{
  "model": "text-conditioned image diffusion model",
  "conditioning": "text",
  "tokenizer": "word",
  "text_encoder_width": 128,
  "text_encoder_fused_qkv": false,
  "text_encoder_num_experts": 4,
  "mlp_ratio": 3,
  "qk_norm": false,
  "expert_mlp_ratio": 0.5,
  "adamw_lr_other_params": 0.0028,
  "magnitude_pruning": 0.7,
  "final_lr_fraction": 0.05
}
Rows from block 4 of the text encoder of a small text-conditioned image diffusion model, named by matrix and row number. Rows with one number within an expert belong to one neuron, the router's apart. Each number is 50 + 12 x the weight over its row's rms, rounded and kept within 0 to 99. All counts start at 0. After the name is the row's rms in percent of the matrix's.
Before each expert's rows are labels from the 100 texts, of 14976, where the router gives the expert most weight on average: "tokens" is the input token at the peak. Only what is clearly more common there than usual is listed. The data: larger renderings of crowded toy scenes. In brackets: how many of the 100, against the usual share in percent.
# router: router (text_encoder.blocks.4.mlp.router.weight, 4x128, trained with AdamW), inputs 0-63
# up: expert up (text_encoder.blocks.4.mlp.up, 4x128x128), inputs 0-63
# down: expert down (text_encoder.blocks.4.mlp.down, 4x128x128, transposed), outputs 0-63

# expert 2
tokens: "a" (65 vs 18.9); "<end>" (35 vs 4.9)
router.2 103:37 46 47 62 49 49 59 50 24 37 28 53 57 68 81 91 69 53 63 63 50 48 47 52 51 43 41 23 36 59 69 35 44 45 41 44 54 28 64 49 52 39 51 44 43 46 48 53 55 43 60 62 51 34 76 66 71 56 49 50 65 46 54 80
up.0 114:76 65 50 09 50 50 38 50 50 66 30 55 50 71 30 50 50 50 27 50 50 63 50 50 68 50 50 50 50 50 71 50 50 50 69 50 50 40 50 50 75 50 29 50 50 50 50 67 50 57 50 50 50 57 50 38 50 50 50 50 50 50 50 50
down.0 114:50 50 31 50 50 35 50 50 50 50 50 14 20 50 65 14 50 32 65 50 85 50 74 50 50 50 50 50 77 50 50 50 50 74 50 60 50 50 50 63 29 50 50 50 35 50 41 50 50 50 50 50 50 50 50 58 50 38 50 50 50 37 50 78
up.1 122:50 50 50 32 28 50 23 50 62 50 50 50 50 50 72 50 66 50 17 50 38 50 41 50 27 50 28 27 42 50 50 55 50 50 50 63 62 50 50 50 50 50 50 50 50 50 50 63 50 45 22 50 50 50 62 50 50 50 50 24 50 26 50 50
down.1 142:50 50 71 50 73 50 27 50 50 34 28 50 44 37 50 25 50 50 38 75 50 50 50 50 58 50 50 50 50 81 50 29 50 50 50 50 50 50 50 50 50 50 50 50 50 42 50 50 57 50 50 50 50 50 58 36 64 50 46 21 50 50 43 50
up.2 103:50 50 70 50 50 50 50 50 66 28 50 50 34 50 50 50 65 50 50 50 50 50 50 50 50 50 50 50 50 65 22 50 50 38 22 50 50 81 33 50 50 50 50 50 28 38 50 50 50 25 31 35 50 50 50 50 99 76 50 50 72 36 50 50
down.2 110:81 50 21 50 50 50 20 50 37 93 50 50 50 65 50 50 50 48 50 73 50 47 50 50 50 50 30 29 50 50 15 50 50 50 50 50 47 50 50 16 50 50 50 50 50 45 50 73 50 50 50 69 50 50 50 50 28 50 50 17 50 50 50 50
up.3 128:32 50 50 50 72 50 50 93 29 71 50 25 50 67 50 50 54 59 50 59 50 50 50 16 50 58 65 33 46 65 50 50 52 35 85 66 50 50 50 50 50 50 50 41 50 50 50 50 50 50 43 50 50 33 30 50 50 50 50 56 50 33 50 50
down.3 104:50 50 50 50 50 66 86 33 50 50 50 50 37 50 73 50 50 50 50 50 83 44 50 46 70 50 50 73 50 50 80 72 50 38 35 50 50 50 50 50 50 50 50 50 58 50 50 50 50 50 50 50 50 66 50 50 29 50 50 50 50 50 50 50
up.4 100:34 35 50 34 61 13 50 50 50 72 50 50 50 50 50 50 66 39 50 50 36 50 50 50 50 50 64 68 50 50 50 50 50 84 50 60 50 50 50 36 35 50 50 50 25 67 56 77 50 50 50 50 50 34 50 71 50 50 50 50 50 50 50 50
down.4 096:22 34 63 50 50 50 58 60 33 32 36 25 33 23 56 50 50 36 50 32 74 50 50 39 50 50 50 39 50 69 50 50 50 50 50 50 50 53 42 66 35 28 41 50 50 57 50 66 50 50 50 50 50 50 50 50 50 66 09 50 50 85 50 35

# expert 3
tokens: "striped" (23 vs 1.4); "dotted" (17 vs 1.4); "blotchy" (13 vs 1.4); "lamp" (10 vs 0.7)
router.3 104:41 41 51 51 56 36 41 53 83 43 68 55 47 44 27 19 35 48 51 34 50 62 55 49 46 50 76 60 63 33 36 64 42 41 44 42 36 63 32 46 45 50 51 44 59 55 45 45 32 47 48 27 50 63 26 46 21 29 43 64 44 53 36 27
up.0 157:50 33 50 89 50 50 00 18 50 50 55 50 50 18 50 77 50 42 66 50 64 63 50 71 50 50 99 50 42 50 50 50 63 42 50 50 66 36 50 50 50 40 38 50 50 38 50 50 50 50 50 50 50 50 55 50 50 54 58 50 50 50 50 50
down.0 179:50 50 00 50 50 18 58 50 42 50 50 40 48 50 67 50 42 50 50 32 22 41 50 38 68 50 56 59 50 50 72 62 50 50 50 60 33 50 50 35 50 50 50 50 50 50 50 50 50 50 44 27 50 50 50 50 50 45 50 50 50 50 50 43
up.1 138:53 99 28 69 66 50 50 59 50 26 50 50 72 50 69 02 50 50 67 50 50 50 27 50 50 50 42 68 50 61 50 64 50 31 50 50 50 50 50 86 37 50 50 32 50 50 70 37 67 50 50 50 50 36 50 50 50 50 50 50 66 50 50 50
down.1 111:50 40 50 50 50 50 75 99 22 38 32 80 60 68 50 70 50 50 30 27 50 50 38 50 50 50 22 50 50 27 50 35 31 50 50 50 50 50 50 70 38 37 50 50 50 50 50 60 50 50 47 50 50 42 50 50 70 50 50 50 50 50 59 63
up.2 114:21 50 50 50 50 50 50 50 27 24 29 45 50 50 50 50 50 35 50 30 37 34 50 50 50 50 75 50 50 50 50 60 64 50 50 64 66 50 50 72 50 50 16 28 50 50 50 50 50 50 50 23 50 50 64 50 74 40 23 50 50 35 37 50
down.2 122:90 50 31 11 50 24 50 50 92 75 58 50 50 50 63 50 50 77 50 50 69 65 50 50 50 50 37 50 50 66 50 50 50 36 50 50 46 40 50 50 50 50 50 54 50 50 50 50 39 57 50 59 50 50 50 61 50 60 70 50 50 50 50 50
up.3 140:50 50 27 31 41 50 33 76 37 31 50 50 78 63 58 35 50 31 50 50 50 50 50 50 50 50 50 50 50 50 46 50 56 64 26 41 50 50 07 21 35 60 50 50 50 50 67 61 50 60 36 50 50 50 50 50 50 50 31 50 50 50 59 50
down.3 122:46 80 95 91 50 17 50 50 50 50 50 50 50 31 31 50 62 27 50 50 50 50 39 65 50 50 75 59 50 50 18 71 50 50 50 50 50 50 33 50 50 36 46 30 50 50 50 56 50 50 50 50 50 50 50 50 50 50 32 39 50 62 50 50
up.4 099:50 66 50 50 81 50 50 50 50 50 50 50 70 65 77 47 50 50 21 50 32 28 50 50 50 37 50 36 36 50 50 64 26 50 65 62 50 65 50 40 39 09 60 29 50 16 50 50 50 73 50 50 39 27 50 50 50 50 60 50 63 50 59 51
down.4 103:50 40 62 50 35 14 74 63 63 50 40 60 77 50 50 60 60 50 50 36 50 62 50 50 50 50 55 64 50 50 41 63 34 50 50 50 50 77 32 50 61 64 50 40 50 50 41 50 50 63 64 72 50 59 50 59 50 40 50 38 50 64 50 39

# expert 0
tokens: "a" (100 vs 18.9)
router.0 093:72 58 56 40 51 67 56 63 48 54 43 35 49 45 54 49 54 58 37 40 60 47 43 53 37 51 28 54 34 50 36 38 59 57 56 57 56 27 56 54 53 65 44 83 41 59 56 47 52 47 59 58 41 58 50 39 70 59 56 28 58 48 49 46
up.0 152:37 27 50 50 50 50 37 50 50 50 50 24 30 32 02 72 35 50 62 50 71 50 50 50 81 50 54 50 50 55 80 65 50 62 69 43 50 50 50 25 50 66 50 30 50 79 58 50 41 50 65 50 71 50 50 50 80 50 50 50 62 37 50 68
down.0 170:50 73 50 72 00 66 50 50 50 56 50 50 50 57 86 50 50 50 50 50 50 50 50 50 50 50 50 34 18 50 68 41 50 50 50 45 50 50 65 50 50 37 50 50 54 50 50 50 50 50 50 46 50 43 50 19 50 37 50 50 50 32 50 44
up.1 067:67 50 50 50 50 91 50 50 50 50 50 24 93 30 50 50 50 50 50 23 50 34 26 58 50 57 70 50 50 50 50 65 37 50 32 50 88 50 30 50 50 50 50 50 67 50 37 50 50 70 50 62 50 50 50 50 50 50 26 50 50 50 50 50
down.1 061:50 50 50 50 50 21 79 50 50 50 50 61 50 50 50 50 50 50 50 50 50 76 50 21 50 50 30 50 32 16 50 50 63 50 50 50 20 50 50 65 26 50 64 50 50 50 50 50 50 32 31 50 63 50 50 50 50 50 50 50 50 50 25 50
up.2 045:50 50 50 50 50 50 66 50 50 50 50 50 50 50 50 50 50 50 50 66 50 50 50 50 50 50 50 78 50 50 50 50 50 50 50 50 50 50 50 50 50 50 50 50 50 50 50 93 50 50 50 50 50 50 73 50 50 50 50 50 50 50 50 50
down.2 069:40 50 50 50 50 38 50 50 13 33 50 50 50 50 59 85 50 63 63 71 50 74 50 50 50 50 50 39 34 50 50 50 50 50 50 72 50 50 50 79 50 50 50 62 50 60 50 50 50 50 50 50 38 50 25 50 50 50 50 50 50 28 61 50
up.3 043:07 50 50 50 50 50 50 50 71 79 50 84 50 50 50 72 50 50 50 50 50 24 50 50 50 50 50 50 50 50 50 50 50 50 73 50 50 50 50 50 50 50 50 50 50 50 50 50 50 50 50 50 50 50 28 50 50 50 50 50 18 50 50 85
down.3 046:50 50 07 50 50 50 50 63 22 50 65 50 24 50 70 50 71 71 16 50 14 73 50 50 50 50 50 50 50 50 50 50 50 50 50 50 50 50 65 70 50 31 50 50 50 50 34 50 50 50 50 50 50 32 50 30 50 33 50 50 50 50 50 50
up.4 105:50 50 29 50 73 50 50 50 50 64 50 30 50 42 50 50 50 50 27 50 50 50 50 50 50 87 33 29 50 40 50 31 50 50 50 50 50 50 50 23 50 50 66 50 44 50 50 50 50 50 50 50 50 50 50 50 50 61 64 44 50 38 50 22
down.4 126:63 59 50 72 50 50 50 33 50 50 50 81 50 61 50 50 33 50 50 50 68 50 50 50 50 50 50 66 50 50 50 60 50 50 50 50 60 50 50 50 28 65 50 35 32 50 50 43 50 50 50 50 50 50 50 50 50 50 50 50 50 50 50 50

# expert 1
tokens: "glossy" (30 vs 4.9); "pine" (15 vs 0.7); "mushroom" (11 vs 0.6); "duck" (10 vs 0.7)
router.1 100:69 68 47 34 36 55 74 41 26 75 45 47 56 47 42 68 46 48 44 50 46 23 41 47 55 63 33 56 52 67 54 54 59 78 75 56 64 51 60 60 67 62 46 48 55 33 59 51 75 75 52 65 57 48 68 54 58 68 65 42 37 43 65 47
up.0 126:80 34 50 50 50 50 50 50 50 50 50 50 50 76 30 50 64 33 50 50 50 50 44 50 50 50 05 50 50 55 50 36 59 40 42 60 50 68 50 50 50 50 10 50 71 21 50 50 50 75 57 85 50 60 50 50 50 50 50 50 50 50 56 50
down.0 103:34 87 50 43 50 50 60 50 72 56 50 69 50 50 24 50 50 50 50 50 60 50 50 41 50 50 50 50 50 50 50 50 50 85 50 50 50 50 37 50 67 50 50 50 39 61 50 50 50 50 50 50 50 69 50 50 50 24 50 20 60 21 33 27
up.1 165:50 50 50 50 50 50 10 78 80 54 59 61 50 50 06 19 23 50 50 39 41 64 50 50 50 69 73 64 61 43 50 56 50 58 50 50 50 50 50 19 41 61 50 50 50 62 50 75 42 37 60 50 96 50 50 50 50 42 50 50 50 55 50 50
down.1 164:50 50 49 50 50 09 29 31 50 77 50 18 50 75 99 50 50 50 50 50 50 50 50 50 50 50 63 50 50 50 38 50 54 50 50 50 50 50 50 45 77 55 50 50 50 50 50 33 50 50 50 46 50 50 50 50 42 50 50 50 55 50 50 50
up.2 111:32 50 62 50 50 41 41 50 50 50 50 50 23 50 50 77 72 50 50 50 50 50 50 50 50 50 50 50 50 50 50 50 39 50 50 35 50 77 23 50 50 50 60 69 50 50 29 50 50 65 50 50 50 60 60 50 50 62 50 59 50 62 50 27
down.2 115:50 50 34 87 84 50 50 50 50 50 50 44 33 50 35 50 50 74 28 50 50 39 50 50 41 50 47 60 50 77 50 10 50 50 32 50 67 31 50 50 39 50 50 50 50 50 50 50 50 50 50 50 50 64 41 45 50 50 73 39 50 44 50 42
up.3 040:50 26 50 50 50 89 25 50 50 50 50 50 50 50 50 50 50 50 50 50 50 50 50 50 50 50 50 50 50 99 50 50 50 75 50 50 50 50 50 50 50 50 50 50 50 50 23 50 50 11 50 50 50 50 50 50 86 50 50 50 50 50 50 50
down.3 041:76 50 50 50 50 50 75 50 79 50 50 50 19 50 50 50 50 50 50 50 50 50 50 50 26 50 50 50 50 16 50 50 50 50 33 50 50 50 50 50 50 11 50 67 50 19 50 50 50 50 50 50 32 50 50 50 50 50 78 50 50 50 50 50
up.4 106:33 50 57 31 50 50 33 66 50 41 50 50 50 50 50 37 50 54 50 50 50 50 50 50 50 50 50 50 50 50 10 50 56 39 50 50 50 25 50 50 26 28 50 50 50 50 58 65 50 50 50 50 50 50 50 50 50 50 26 62 50 50 50 50
down.4 097:50 32 61 50 76 19 50 50 50 72 50 72 50 50 75 71 50 50 50 29 50 50 33 50 64 42 25 50 50 50 79 50 50 50 40 50 50 63 33 50 74 30 50 50 50 50 56 58 36 50 50 69 64 39 69 50 47 50 73 24 50 50 67 50